A small image classifier, trained from scratch.
Training: muon at rate 0.018, 8000 steps, batches of 512.
Data: trained on rendered made-up planets, 195000 training examples.
Rows from block 6 of a small image classifier, named by matrix and row number. Rows with one number within an expert belong to one neuron, the router's apart. Each number is 128 + 24 x the weight over its row's rms, rounded and kept within 0 to 255. All counts start at 0.
After each expert's rows are labels from the 100 images, of 14848, where the router gives the expert most weight on average: "patch colour" is the nearest of a few named colours to the mean colour under the peak. Only what is clearly more common there than usual is listed. The data: rendered made-up planets. In brackets: how many of the 100, against the usual share in percent.
# router: router (model.blocks.6.mlp.router.weight, 64x128, trained with AdamW), inputs 0-63
# up: expert up (model.blocks.6.mlp.up, 64x64x128), inputs 0-63
# down: expert down (model.blocks.6.mlp.down, 64x128x64, transposed), outputs 0-63

# expert 4
router.4 [122 121 171  87 132  98 116 146 106  82  95 142 165 153 137 141 119 128 125 125 167 115 110 164 149 144 103 172  73 146 100 106 130 153 121 137 126 152 142 116 151 125 117 163 187 122 133 104 140 107  97 143 133 129 135 161 126 125 123  98 120  92  92 128]
up.11 [159 130 135  85 107 125 119 102 111 127 157 110 123 136 131 150 161 123 123 146 138 127 150 124 151  83 139 128  94  66 137 153 129 141 116 146 155 123 119 175 101 154 116 140 138 129 164 122 170  88 152  90 108 116 103 150  92 101 129 126 120 119  75 143]
down.11 [156 151  92 178  97 111 132  98 160 163 159 101 122 130 109 102 163 153 115 134 122 118 143 167 136 127 120  81 151 112 102 175 138 155 132 119  99 175 105 145 140 166 147 120 107 143 112 173  91 113 145 122 126 100 150 112 135 157 168 118 142 142 103 132]
up.12 [118  93 127 153 118 126 124 110 109 156 142 110 141 115 151 103 125 125  75 111 108 154 154 123  83 136  68 117 127 152 127 134  75 126 134 137 139 140 144 125 112 145 138 120 127 126  73 155 113 132 154 191 151 112 174 108 125 111 166 165 134  86 169  73]
down.12 [ 95 105 140 139 123  97 183 167 100 125 148 151 144 118 109 102  86 104 121 122 106 152 142  95 114 102 122  99 116 139 149 129 126 165 134 134 123 105 146 137 146 129 123 124  65 120 141 137 116  71 109 134 114 138 100 152 112 161 101 110 128 111 137 167]
up.13 [141 154 156 137 105 165 117 148 136 132 123 140  90  92 160 145 143 126 120 109 148 128 111  95 179  80 137 141 129 124 148 123 147 119 121 179 120  94 114 125 140  92 131 149 133 117 160 177 116 118 124 151 123 129 117 106 135 121 150  92 142 196 119 163]
down.13 [149 137 138  91 107 139 123 145 143 119 111 180 126  87 145 128  95 122 161 153 120 124 133 141 138 152 146 109 125 149 158 101 108 192 135  98 113 130 154 139 140 146 149 125 143  95 108 114 127 140 127  93  87 145 138 155 146  81 144 149 135 147  74 104]
up.14 [151 134 109 112  89  81 126 149  95 136  90 125 144 104 136 163  72 111  58 182 150 113 121 146 116 129 146 128  97 162 179 135 130 132 125 120 123 112  94 133 179 132 129 114 129 140 133  98 132 129 134 145 127 131 160 149 126 130 151 101 127 129  78 145]
down.14 [137 112 148 149 139 117 139 174  77 128  94 100 130 112 119 167 142 126 182 110 144 135 117 100 171 138 162 152 109  80 113 124  85 139 121 109 107 136 145 139 112 112 135 178 109 150 138 133 141 113 192 135 157 120 146 130 137  97 131 147 110 116 130 177]
up.15 [ 86 109 191  88 114 109  75 163 157 122 103 130 104 108 126 155 107 112 134 169 138 108 122 158  75 128  85 110 158 147 100 146 122 107 149 143 104 159 132 123 119 142  97 100 121 140 149 151 103 168 113 150 123 104 149 153 125 125 155 149 141 146 155  87]
down.15 [140 136 134 123 157 154 134 121 132 132 115 166 123 150 148 120 113 111 158 106 137  99 180 136 112 116 129 110 104 114 121 113 132 121 167 136 156 151 148 183 127 121  76  95 125 103 141 188 122 152 122 131 128 130  68 102 130 120 131 159 123 151 158 132]
up.16 [112  95 157 113 142 133 193 133 153 127 128 104 108 178 151  99  87 117 112 136  77 120 161 158 151 205 134 131 133 105 126 154 132 136 124 161  98 109 107 105 133 116 149 133 148 131 108 104 114 125  84 127 130 152  90 151  72  99  93 157 173  98 114 109]
down.16 [153 132 124 115 137 152 119  57  95 114 114 144 102 119 119 151 110 173 187 144 112 134 128 110  79 131 146 145 151 140 183 129 124  99 130 179 169 128 118 125 155 116  80 152 107 118 146 137 142 114 129 100 124 101 101 133 154  95 176 117 148 154 132 137]
up.17 [136 141 150 124 111 131 123 117 120 158 131 131 127 124 160 105 115 177 108 105  97 156 186 140 103 113 130 151 103 125 145 115 126  99 174 155  93 112 144 138 115  64 124 176 133 152 105 147 126 124  95 108 107 155 121 109 125 136 123 141 110 112 140 130]
down.17 [120 129 102 135  91 135 115 131 151 128 158 129 108 156 148 133 156 112 100 162 154 105 153 137  80 134 111 104 159 190 144 118 134 135  98 135 124 132 181 129 125 148 142 104 147  91  96 129 122 108 135 112  93 108 168 165  98  81 114  99 130 130 134  63]
up.18 [130 112  75 136 119 162 131 139 113 136 136 134 174 106 123 157  94 153 125 114 104 139 124 182  94 104 148 112 116 120 126 144 136 137 139 154 168 140 140 140 162 123 129 106 110 141 162 147 163 143 106  95 103 164 128 145 109 128 127 114 114 129 138 120]
down.18 [130 151 123 138 155 106 125 153 136 133  83  57 146 118 137 140 155 120  86 141 157 179 109 137  96 136 125 154 149  96 149 129 131 140 109 130 127 125 136 111 156 178 127 168 153 130 135 129 128 117 185 135  98 136 117  96 108 116  85 123 107 123 133 134]
patch colour: brown (34 vs 9.9)

# expert 1
router.1 [156 165 120  94 128 117 138 138 107 100 166 122 146 142  93 130 153 156  84 104 137 141 108  95 127 166 119 138 125 122 119  88 142 153  95  93 127 109 137 139 146 113 107 145  91 133 143 108 127 134 162 138 182 137  92 141 107 142 134  84 100 135 149 128]
up.11 [128  78 117 155 130 121 124 120 126 114 144 130 161 130 154 138 127 144  76 151 124 170 113 119 107 115 149 146 149 133 166 144 113 143  78 149 112  73 152 123 115 146  63 116 116  95  85 111 140 127 120 124 143 141 176 100 137 100 130 111 135 134 112 180]
down.11 [139 108 180 157 120 126 134  77 132 131 163  78 147 133 105 101 125  86 128 100 144 109 122 150 149 134 190 139  91 150 126 103 133 103 141 140 113 135 149 121 125 129 173 173 101 132  99 141 108 173 166 132 129 160 134  78 111 152 169 141 113 167 145 128]
up.12 [136 146  99 141  86 124 116  96 111 116 140 111 125 166 122  95 130 153 102 130 157 111 161 109  96  80 120 117 110 171 106 133  83 140  92  94 161 107 100 130 115 130 142 106 109 117  95 144 128 127 188 144  88 139 137 122 134 191 107 133 130 143 128 152]
down.12 [126  84 117 105 125 130 101 153 113 140 148 136 143  97 109 113 149 115 101 100 147 175 145 134 132 140  84 113 101 106  94 140 125 125 135 124 104 144 129 138 148 164 127 128 114 146 170 111 163 131 113 151 105 135 151 154 106 154  87  98 113 175 144 175]
up.13 [102 176 131 135 122 146 143 148 150 125 139  97 150 123 124 155  78 155 155 125 119 147 132 117 152  90 120  77 136  96 122 142 135 129 131 134  94 133 165 124 102 112 131 142 152 108 152 123 112 149 130  96 158 136 164  96 107 110 112 155 108  96 121 152]
down.13 [159 130 158 100 134 134  99  64  92 113 141 134 147 104 142 122 147 116 103  99 109 124 135 132 128 117 132 117 137 114 144 149 163  82 138 135 130 152 145 121 134 160  94 102  86 140 153 146 148 138  97  73 133 110 114 137 142 141  95 100 138  90 121 159]
up.14 [148 121 103 102 133 128 126 114 150 134 135 159  91 162 181 152 131 130 106 122 134 145 130 121 136 146 125 138 153 108  78 141  69  98 111 141 120 113 131 127 164 156 140  94 148 144 150 123  99 143 115 156 139  91 148 144 147  98 160 135 131 108 161 160]
down.14 [111 164 146 123  88 176 144 119  91 121 155 159 120 159 135 127 150 110 125 111 109 127 132 158 150  88 147 148 112 118 122  63 166 128 141 114 173 138 166 118 123 109 123 147  89 123 142 123 104 129  88  97 138 118  99  88 168 132 116 124 182 119 161 128]
up.15 [108 100 118 121 169 138 137 117 132 112 128  85 103  97 113 129 133 134 129 108 177 151 109 115 172 146 111 118 138 114 148 121 143 110 112 132 133 129 148 117 228 121 164 148 101 115 114 124  94 134 113 138  82 147  89 143 156 162 106 100 114 103 114 151]
down.15 [119 121 144  83 102 118 130 126 105 157 122 137 102 129 130 116 162 138 112 141  77 127 106 112 116  89 125 130 127 103 124 173 148 100 108 150 123 141 155 169 126 102 163 151  91 178  96 154 118 143 148 145 129 106 188 152 150 120 114 113 103 118 130 111]
up.16 [102 119  94 169 137 137 110 155 138 144 132 167 134 151 107  84 142 134 145 149 130 145 120 161 135  89 155  90 144 127  96 133 177  95  91 168 118 112 115 137 130 143 133 107 116  92  91 150 140 152 100 126 127 148 117 126 163 123 140 120 154 156 158 123]
down.16 [125 168 126 164 109 121 171  68 125 127 105 135 169 105 132 121 154 121 107 105 104 137 141 130 128 111 136 141 126 126 141  73 132 134 137 101  64 138 126 114 134 129 124 118 139 154 140 165  88 167 142 107 142 145 111 135 111 167 104 107  98 157 183 123]
up.17 [ 88 162 186 122 161 127 113 160  86 102 159 115 116 103 130 164 130 124  92 112 117 121 119 155  85 188 129 102 119 118 134 123 121 135 118 131 157 152 111 120 155 107 125  92 109 151 124 131 132 169 123 133 163  90 104 123 113 121 108 141 148 127 148 185]
down.17 [147 145 129 143 125 113 140 191 145 107 151 107 139 156 120 118  88 127 127  75 161 138 148 117 116 130 114  88 128 148 155 111 125 138 129 116 157 127 124 130 164 139 151  98 130 122  97 145 134 133 160 126 187 121 145  98  95 156 160 148 144  99 115 131]
up.18 [139 127 101 118 142 112 115 176 137 172  96  71 141 124 110 131 128 135 132 153 122 118  84 150 139 141 110 155 119 125  81 108 102 162 157 102 141 104 135 143 132 101 150 157 120 134 130 134 109 143 131  94 129 141 118 130 109 115  86 127 183 129 169 129]
down.18 [112 131 111 119 147 103 148 132 113 115 156  83 123 123 149 130 112 120 161 137 105 140 114 133 184 144  90 140 128 106 126 118 142 136 154  97 134 129 181  86  97 155 141 159 106 100 109 174  83 117 113 116 132 136 117 130 103 178  95 130 120 125 162  88]
patch colour: brown (66 vs 9.9)

# expert 54
router.54 [161 145 156 114  91  95 174 116 149  98  97 160 161 150  93 124 151 122 137 129 136 152 102 156 138 166 103 135 109  84 135 101 111 132 159 152  86 128 154 109 184 133 178 131 133 115 127  87 132 151 127 142 144 114 148 132 152 130 130 141 123 133 117 105]
up.11 [124 146 136  71 120 127 143  90 109 150 134 138 143 124 134 114 102 102 169 143 123  97 118 130 155  93 104 113 130  70 145 133 167 141 117 101 155 111 142 113 131 158 157 112 183 110 179 130 160 137 102 213 139 139 125 117 119 119  92 129 133 128 152 148]
down.11 [126 130 114 147  92 147 165 115 145 134 121 104 115 149 112 117 127 123 148 121 160 187 122 171 103 130 152 103  92 101 156 103 149 128 101 160 111 132 102 127 123 127 163  71 143 171 153 152 132 136 147 160 143 105 132 123 115 137 159 123 102 158 111 135]
up.12 [128 105 147 121  95 117 133 102 143 143 150 149 164 147  85 135 124 115 133 106 152 162 107 147 124 129 143 109 114 126 104 114 143 110 134 153 157  97 153  86 116  69 111 124  73 137 129 113 144 151 139 172 133  93 124 138 148 137 142 151 146 121 105 103]
down.12 [109 129 121 149 116 112 109 112 122 107  87 114 131 136 125 161 156 121 150  98 140 110 177 131  99 129 108 182 120  98 103 125 109 158 134 177 140 106 133 103 133  83 157 168 146  76 161 116 135  89 117 180 122 144 106  72 136 150 140 154 146 118 182 120]
up.13 [106 158 142 115  94 158 116 129 108 136 170 134 120 150 116 129 123  64  94  98 121 126 130 133 132 150 140 119 148 127 111 130 119 121  91 143 145 137 130 118 143 111 121 125 142 119 153 152 162 197 100 168 153 114 121 140 142 186 122 130 167 133 168 123]
down.13 [121 118  90 162  91  87  98 112 136 122 161 149 147 118 172 117 127 173 148 167 162 151 135 154 101 131 156 114 112 135 122  92 123 100 138 121 128 151 119 149 109 125 164 156  86 133 121  87 104 145 131 168 118 120 141 123 151  87  66 127 116 145 119 143]
up.14 [129 161  97 113 131 104 138 156 141 142 126 135  58 120  77 150  82  99 120 144 104 120 137  84 105 142 122  79 144 153 126 131 126 167  92 104 187 137 129 140 144 148  98 116 138 109 101 167 150 145 152 132 108 102  80 141 120 126 114 100 131 162 123 167]
down.14 [119  91 113 138 142  98 128 111 159 114 171 111 102 126 151 126 137 130 102 152 115 121 125 148 137 132 126 134 150 112 123  95 165 128 124 139 115 105 126 127 148  97 102  93 123 133  92 141 160 186  91 102 103 138 180 139 122  74 108 126 105 161 147 143]
up.15 [133 157  85 107  81 131 134 111 176 106 131 121 121 145 113 151 172 104 153 111 122  93 136 151 145 136 146 101  85  89 128 177  83 102 120 180 156 130 167 104 168 119 123 107 152 105 119 122 152 143 108 114 172 118 137 170 134 138  86 108 127 109 159 141]
down.15 [159 132 100 135 137  69 186 117 123 121 153  96 158 119 140 112 122 131 110 105 144 106  93 136 145 126 118 161 125 133 157 105 147 166 137 138 181 142 111 154 139 147 100 194  84 139 142  58 132 129 108 137 139 126  93 143 136 140 146 168 106 125 126 102]
up.16 [136 114 170 133 135 125 152 123 104 136 145  87  82 117 179 111 156 158 102 136 152 150 111 127 154 139 158 108 153 134  97  84 137 100 116 116 121 153 122 134 100  86 142 166 163 156 126  85 134 135 102 136  92 132 113 139 139 110 125 138 164 115 120 108]
down.16 [130 123  93 132 106 147 150 125 113 121 142 133 151 125 105 128 134 121 143 151 161 110 144 126 111 144 117 105  38 101 166  86 149 120  84 123 148 115 119 124 100 140 138 101 142  90 140 132 131 158 131  89  93 120 150 136 136 151 145 136 160 122 132 116]
up.17 [ 86 144 139 115 164 114 123 132 129 118 112 167 141 141 123 114 131 131 147  74 151  77 116 120 123 171 131 138 147 104 145 151 128 137  96 119 138 118 123 151 128 117 130 155 164 152 182 112 149 106 148 124 176 132 118 119 135 104 107 123 129  84 135 114]
down.17 [188 126 140 108 146  91 154 118 139 142 135 124 124 130 153 114  87 154 155 130 151 124 132 112 134 124 118 115 130 102 136 137 151 163 125 110 159 133 126  98 138  71 145 137 154  96 112 127 132 144 122 167 124 137 111 156 109 182 169 119  91 123 100 116]
up.18 [105 100 143 178 113  86 129 145 145 136 155 123 126 143 132 159 114 144 159 153 112 127  93 137 133 131 137 106 119 148 166 118  97 113 155 159 144 150 116 123 110 168 125 117 166 149 136 140 123  76 116 104 146 108 145 119 134 139 111  75  97 151  98 186]
down.18 [128 140 156 116 133 124 113 122 138 136 107 137 154  74  88  98 165 125 182 173  67 131 167 151 140 101  95 137 134 110 168 132 114 117 117 125 141 104 147 133 145 121 129 125 142 198  94 142 134 123 169 110 119 147  88 143 107 176 150 137 146 112  99  92]
patch colour: white (42 vs 1.2); pink (25 vs 1.8)

# expert 46
router.46 [136 129 140 120 134 129 112 121 123 104 145 138 106 145 129 141 126 132 106 143 125 146 130 180 148 151 132 204 133 120 115 111 119  61 133 146  94 114 107 141 109  92 134 117 127 116 154  94 120 107 100  93 128 118 165 102 146 154 120  89 124 114  95 116]
up.11 [130 118 124 155 128 112 107 202 174  98 113 110 107 149 142 105 114  90 101 125 144 150 136  76 130 151 138 108 133 144 128 164 158 152  85 174 141 131  89 109 105 127 106 124 155 110 112 133 123 143 125 103 160  96 100 100 121 146 127 134 118 144 129 128]
down.11 [ 91 128 138 156  89 103 136 121  99 130 153 142 104 128 107 201 115 104 131  78 111 127 121 126  95 160 129 129 120 122 145 139 114 154 130 158 156 132 128 107 124  90 138 117 124 105 117 155  93 137 128 136 116 114 117 182 130 141 126  80 187 113 114 142]
up.12 [122 128  87 120 118 164 131 193 119 116 154 102 154  85 170 170  97 108 132 112 130 146 156 150 119 128  91 117 140 106 142 115 108 125 155 142 121 140 160 114 127 111 108 113 155 104 154 108 106 166 133 129 145  98 137 145 117  90 143 106  90 150 106 133]
down.12 [113 103 107 126 167 132 133 132 109  89 100 133 110 104 156  85  91 141 129 105 175  91 139 197 155 117 140 135 129 148 126 142 148 126 124 133 125 151 130 106 118 138 107 139 141 126  67  83 130 130 115 104 140 131 156 143 162 110 141 164 100 129  91 126]
up.13 [ 95  89 149  97 112  96 158 128 117 128  98 148 133 146 107 105 111 119 156  89 135 107  99 163 139 159 148 147  73 126 137 159 123 151 158 118 102 134 132  96 123 133 121 132 111 114  98 100 166 137 123 116 160 124 141 149 128 147 138 139 168 165 156 138]
down.13 [138 118 128 118  81 119 118 118 109 159 109 108 140  88  94 142 112 144 145 152 164 156 132 129 146 105 137 134 127 175 136 140 164 163 121 127  81 111 119 115 120 119 156  97 141 125 125 176 143 120 193  92 126 137 131 145 125 121 133 102 177 126 156 125]
up.14 [125 130 155 103 118 175 150 160 132 111 121  84 158 161 112 192 127 111 127  92 137 149 144 146 149 137  91 121 137 162 145 151 165 120 148 106 118 130 159 124 116 145 155 109 152  89  67 124 159 110 147 125 155  99  65 141  56 114 123 177 144 118 141 142]
down.14 [ 97 105 124 135 183 125 111 116  93 134 154 160  89 152 125 160 143 147 116 128 104 111 136 129 147 145 136  97 124 114 162 141 149 111  99 124 113  92 133 172 148 136 107 103 140 130 114 129  97 122 165 105  97 121 140 106 107  97 151 107 161 186 163 132]
up.15 [162 113 134 134 138 107 117 145 134 119  85 142 174 136 145  71  90 126 101 110 104 155 131  92 119 141 170 142 131 164 135 118 137 157 113 137 138 166 155  98 103 107 129  97 129 175  90 131 145 113  68 141 138 129  95 112 106 135 142 141 135 154 111 102]
down.15 [124 130 125  93 133 115 100 129 120  94 141 143 153 126  95 109 147 120 123 184 102 157 163  94 130 164 158  90 139 139 113  95 173 160  71 122  94 144 115 136 132 134 114 125 121 134 159 131 120  97 108 123 155 122 124 145 150 125 147 127 146 173 148 122]
up.16 [ 96 143 133 157 132 141 116 171 111 155 150 139 101 131  98 138 144  62 182 117  89 110 141 148 118 118  92 122 143 114  93 125 142 153 106 160 178 123 129 140  91  96 117 114 119 145 146 131 121 171 176 144 155 134 138  95 174 154 143 133 128 157 122 118]
down.16 [175 134 163  97 132 168 136 145 143 133 100 155 161 141 128  96 170 159 126 122 132  94  88 134 140 105 141 171 148 176  76 113  78 113 130 129 144 154 156 125 170 126 137 120 173 134 136  90  94 136 136 180 139 117 134 112 119 147 164 118 101 124 134 142]
up.17 [163 131 109 112 131 129 126 119 125 151 166 168  87  90 119 192 106 101 160  98 150 166 130 103 168 115 121 127 144 115 110 154 100 123 145  95 146 122 122  97  99 106 133 120 103 149 123 137 121 118 108 128  91 179  91 123 121  95 131 140 173 134 148 138]
down.17 [124 130 153 131 159 166 139 139 180 165 138 147 102 111 141 137 123 128 142 128 134 104 119 127  94 156 111 111 143 105 144 138  89  95 106 131 140  89 163 117 121 121 112 105  93 146 137 114 158 146 132 117 153 109 162 141  90 146 122 132 127 139 175 122]
up.18 [107 124 152 120 119 123 101 176 129 142 131 145 170 142 146 109 119 138 134 150  98 144 105  72 143 146 124 129 111 138 141 151 132 162 150 129 120 147 113 134 111 145  89  91 125  77 145 108  85  89 146 155 104 121  98 145 126 119 101 155 150 154  84 115]
down.18 [ 85 144 120 157 170 135 124 139 180 154 142 147 101 123 143 135  96  87 127 103 149 128 145 133  99 176 137  98 115 124 161 129 124 118 120  85 123 127 143 113 100 118 136 169  86 130 170 126 146 127  89  98 137 113 131 133 158 127 143 132 122 131 126 104]
patch colour: brown (38 vs 9.9)

# expert 40
router.40 [105 128 146 115 109 168  91 137 122  86 102 117 169 110 137 143 162 145 101 115 124 177 148 112 130  82 102 128 131 156 139 113 141 104 141 116 113 166 185 144 131  98 109 145 131 134  93 125 119 122 127  89 124  97 151 160 122 105 144 126 100 123 140 139]
up.0 [119  96 103 123 138 140 121 112 169 130 191 130  74 125 177 130 145  84 164 129  88 116 118  79  97 111 160  77 132 145 136 155 124 130 114 116 169 127 152 142 163  79 155 111 115 140 103 174 126 128 130 112 120 148 135 125 136 153  90  95 137 141 160 145]
down.0 [151 129 142 136 134 148 121 107  97 119 138  83 162 109  80 130 131 122 147 110 108 126  78 143 155 132 117  75 125 114 119  98 114 127 105 139 119 118 131 128 139 144 145 174 120 164 179 116 107 120 144 109 110 147 100 153 166 150 103 141  92 136 162 143]
up.1 [164  66 100 153 191 123 155 149 143 161 138 122 143 142 120 112 132 119 133 134  97 143 139  72  91 125 139 103 129 120 107 158 103  92 109 170  74 126  94 142 166 129 135 101 107 145 122 133  98 127 173 150 112 130 111 149 143 147 119  84 135 149 103 143]
down.1 [108  91  97 111 115  92 129 170 107 155 152 187 123 110 112 128 127  84 101 131 165 104 158 135 108 101 153 155 101 130 142 116 141 120 119 109 119 122 122 132  91  90 152 152 149 150 113 115  87 137 114 132  99  92 167 120 134 171 149 107 118  92 150 154]
up.2 [135 167 104  86 105 109 179 124 168 150 155 129 135 133 138 117  90 152 156 130 101 144 129 143 136 136 172 147  69 137 119 134 145 164 135 108 104 145 118 119 104 165 121  76 138 131 198 102 121 101 125 148  96 127 106 109 122 112  87 171 125 136 142 114]
down.2 [116 132 125 170 139 109 129  80 132 145 131 122 139 117 114 133 176  95 146 114 109 152 153 143 141  92 146 167 125 110 113 181 125 114 120  93 154 125 128 153 133 129 128  86 121  97  73  66  98 133 136  99 135 129 112 110 145 136  99 152 175 108 152 119]
up.3 [114 118 114 166 132 147  88  96 147 147 114 204 116 125 107 137 149 154  95 143 123 160 110 132 129  77 162 112 134 109 137 124 143 132 109 125 163 145 124 141 134 148 133 162 146 123 124 141 103 138 102  94 125 140 113 112 157 114 114 155 158 142  92 128]
down.3 [126 145 103 142 178 173 111 135 115  78 121 150 112 124 103  99 153  95  88  92  89  85 125 147 155 111 118  89 166 132 110 141 111 155 116 173 186  78 117  94 146 112 159 106 150 144 138 164 128 126 130 100 125 109 131 116 155 182  74 140 140 136 131 161]
up.4 [144  94 131  87 137 170 171  93 131 125 138 102 102 154 136 125 136 180 124 181 105 151 154 119 157 111 110 120 120 136 140 162 132  93 107 134 118 135 144  95 125 163 113  90 122  99 127 145 133 114 164 108 162 104 120 158 125 180 148  91 122 156 128 102]
down.4 [155 120 117 161 126 161 100 150 142  72 127 146 181 106 150 109  96 142  96  78 164 121  90 157 153 145 165 124 132  86 117 132 121 134 102  96 114 138 162 162 142 161 136 149 144 136  85 122 137 153 105 126  73 130 125 167 163 128 117 123 147 156 130 104]
up.5 [109 165 132 104  65 137 114 100 119 122  87 178 123  86 119 149 146 148 168 117 126 110 143 153 156 128 153 126 153 161 107 125 117  79 119 138 163 140 129 159 166 101 130 170 155 120 136  90  82 119 130 145 157  95 177 149 145 104 162 113 123 149 114 149]
down.5 [145 166 184 150 107 116 137 142 117 137 105 118 133 104 118  78 133 158 111 137 128 158 101  80 122  94 104  82 139  94 150 108 164 140 157 134 146 134  99 116 115 133 130 105 139 123 128 131 170  97 108 142 182 109 138 163 134 135 123 131 172 135 139 102]
up.6 [118 127 111  99 134 120  95 104 176  94 107 136 132 101 154 111 112 133 124 156 152 122 146 125 120 155 105 134 142 100 122 147 132 118 138 142 115 145 185 132  95 111 117  89  89 121 174  88 113 155 151 118  86 157 100  97 148 108 107 152 148 112 105 135]
down.6 [135 108 157 126 117 116 147 117 168  86 151  96 114 133 129 106 123 133  80 133 123 139  61 107 156 186 141 159 150 133 115 144 109  85 143 161 134 106 113 162 136 167 120 163 175 128 121 128 149 140 138 106 164 146 117  87 118 146 135 126 153  96 152  99]
up.7 [134 107  94  84  83  68 121 109 147 112  92 146  92 162 125 133 147  93 104 127 133 124 137 165 110 140 126 120 140 127  97 130  99 111 137 118 176 125  59 148 128 120 164 131 130 121 141 114 128 115 142 161 109 116 152 137 105 141 124 137 118 119 161 146]
down.7 [122 121  77 134 128 107 116 111 123 147 112 144  83 109 143 141  89  96 166 124 117 158 159 117 137 125 122 154 145 149 139 120 124 128 118 149 136 129 121  74 153  77 137 149 110 101 153 128  83 120 102 147 129 144  98 101  70 142 141 133 147 128 113 151]
patch colour: pink (53 vs 1.8)

# expert 49
router.49 [116 123 151 126  96 158 105 109 106 150 100 161 138 115 136 135 125 103 102  59  81 134 137 135 162 146 106 139 113 110 126  86 104 171 106 140 139 102 127 128 127 168 112 121 112  78 132 126 121 102 117 123 146 140 154  99 149 118 139 130 122 132 156 139]
up.0 [127 132 172 140 106 146 177  63 137 130  89 140  59 140 130 126  81 128 112 114 115 137 126 126 135 145 110 160 130 115 103 146  87 121 146 105  91 145 120  92 133 115 143 132 159 141 149 145  94 138 149 163 161 162 122 118 145 130 107 149 109  99 102 123]
down.0 [144 165 153 129 162 108 152 180 129 123 124 131 154 136 131 203 161 105 139  85 114 135 136 108 143 122 106 140 145  94 111 121 164  86 109 144 155  86 100 144 124 111 138 142 154 112 149 119 127 117 146 135 114 127 138 118 121 111  83 140 158 120 119  82]
up.1 [130 147 161 147 112 114 131 127  98  90 130 144 113 137 121 125 131  87 110 129 167 110 140 151 157 127 103 153 119 134 165 134 116 152 131 130  87 137 147 132 159 130  78 132 142 104 134 139 133 119 111 110 106  97 131 118 163  90 143 144  95 128 149 131]
down.1 [127 110  82  76 155 178 120 161 149 151  95 116 153 133 101 117  97 136 133  78 103  93 155  99 143  99 121 104 137 180 123 123 130 128 122 156 118 126 135 134 110 156 128 159 138 121 141 140 166 127  84 113 115 138 115 153  83 150 110 155 116 104 111 144]
up.2 [106 167 113  91 125  96 152 154 154 155 120 131 149 125  86 130 126 145 173 132 152  91 147 148 122 137 137 192 134 116 153  98 165 137 142 154 139 153 153 151 124 133 174 140 138 129 130 125 119 136 128 120 128 114  97 139 171 124 145 104  87 111  99 116]
down.2 [151 128 162 120 135 108 156 170 145  85 135 120 117 155 122  95 101 134 149 104 107 103 109 102 116 187 115 161 146 167 155 105 140 133 142 145 146 158 115 136 143 147 132 148 171 101  99 144 112 113 178 120 108 124 115 147  92 123 143 139  76 135  75 144]
up.3 [123 104 112 114 133 122 116 140 136 143 109 128 113 136 143 100 145 115 102 131 161 129 134 154 121 126 156 103  72 170 133 188 145 160 135 144 132 133 105 102 100 111 123 129 150 156 104 133 134 105 106 121 103 125 141 123 177 124  88 146 120  79 128  99]
down.3 [106 154 133 120 119 133  91 102 134 162 140 115 129 101  94 144 178 118 118 165 109 181  77 167 159 130 113 139 165 163 102 119 113 126 131 165 129 139 154 131 113 136 116 103 118 132 142 167 152 182 126 109 131 108 145 140  90 119 133 121 123 109 153  93]
up.4 [110 114 156 129 136 131 143 127 128 132 100 141  81 141 114  88 130 111 144 168 149 134 120 180 157 125 141 118  78 137 134 156 126 119 150  99 110 129  98 136 129 136 157 115 152 170 171 175  96 112 126 125 132 122 103  62 144 119  82 115 123 129 162 112]
down.4 [149 131 131 120 153  91 132 127 102 126 136 172 100 147 119 126 129 144 114 125 145 114 133  68 148 144 172 145 137 111 139 149 104 123 118 139 110  82 133 125 158  71 133 185 141 132 126 148 135 111 107 141 132 131  94 146 162 127 130 119 151 133  67 106]
up.5 [108 135 106 121 164 118 171 124 141  70 149  99 108 138  72 108 121 123 108 176 126 121 137 147  93 124 147 145 103 100 120 115 175 139 135 107 110  97 116 131 123  91 150 140 180 161 159 150  96 152 156 170 162 156 127 123  89 113 156 115 134  99 135 113]
down.5 [171 102 136 176 122 116 127 121 119 123 164  98 123  93 153 108 109 105  84  89 131 133 127 132 129  94 150 101 122 163 146 114 123 104 118 137 150 182 126 103 120 128 158  84 113 149 125 141 161  95  84 173 151  88 142 143 150 149 129 104 144 138 159 102]
up.6 [132 167 145  91 142 166 126 128 112 118  90  96 119 144 137 164 101 137 142  93 138 101  78 100 140 147 162 108 130 153  97 110 116 151 101 113 194 134 159  90 172  95 144 143 140 114 189 126 147 164 109 125 130  96 134 114 146 114 124 130 109 132 130 118]
down.6 [129 161 133 124 117  99 128 118 156 110 151 153 103 163 124 139  98 169 132 133 186 116  80 127 135 135 145  59 142 107 101 130 120 123 112 123  88 129 102 144 107 157 147 119 138  70 136 103 120 114 140 145 124 144 152 128 134 111  72 128 138 123 136 146]
up.7 [146 119 103 132 127 142  95 117 127 120 101 140 118 131 154 142 116 103  93 134 137 130 148 137 186 148 102 132 146  95 123  71 109 133 156 144 176 135 115 128 177 138 156 117 102 107 139 121 128 117  91 112 112 142 134 147 127 159 168 116  81 156 151 106]
down.7 [153 129 114 161  91 158 123 108  97 100 171 148 133 161 112 116 113 148 148 140 150 112 103 108 146  88 125 109 125 112 119  93 134 105 103 145 117 141 117 130 129  95 118 125  98 121 143 104 129 143 125 146 142 126 138 123 139 158 146 104 109 127 180 147]
patch colour: grey (60 vs 6.6)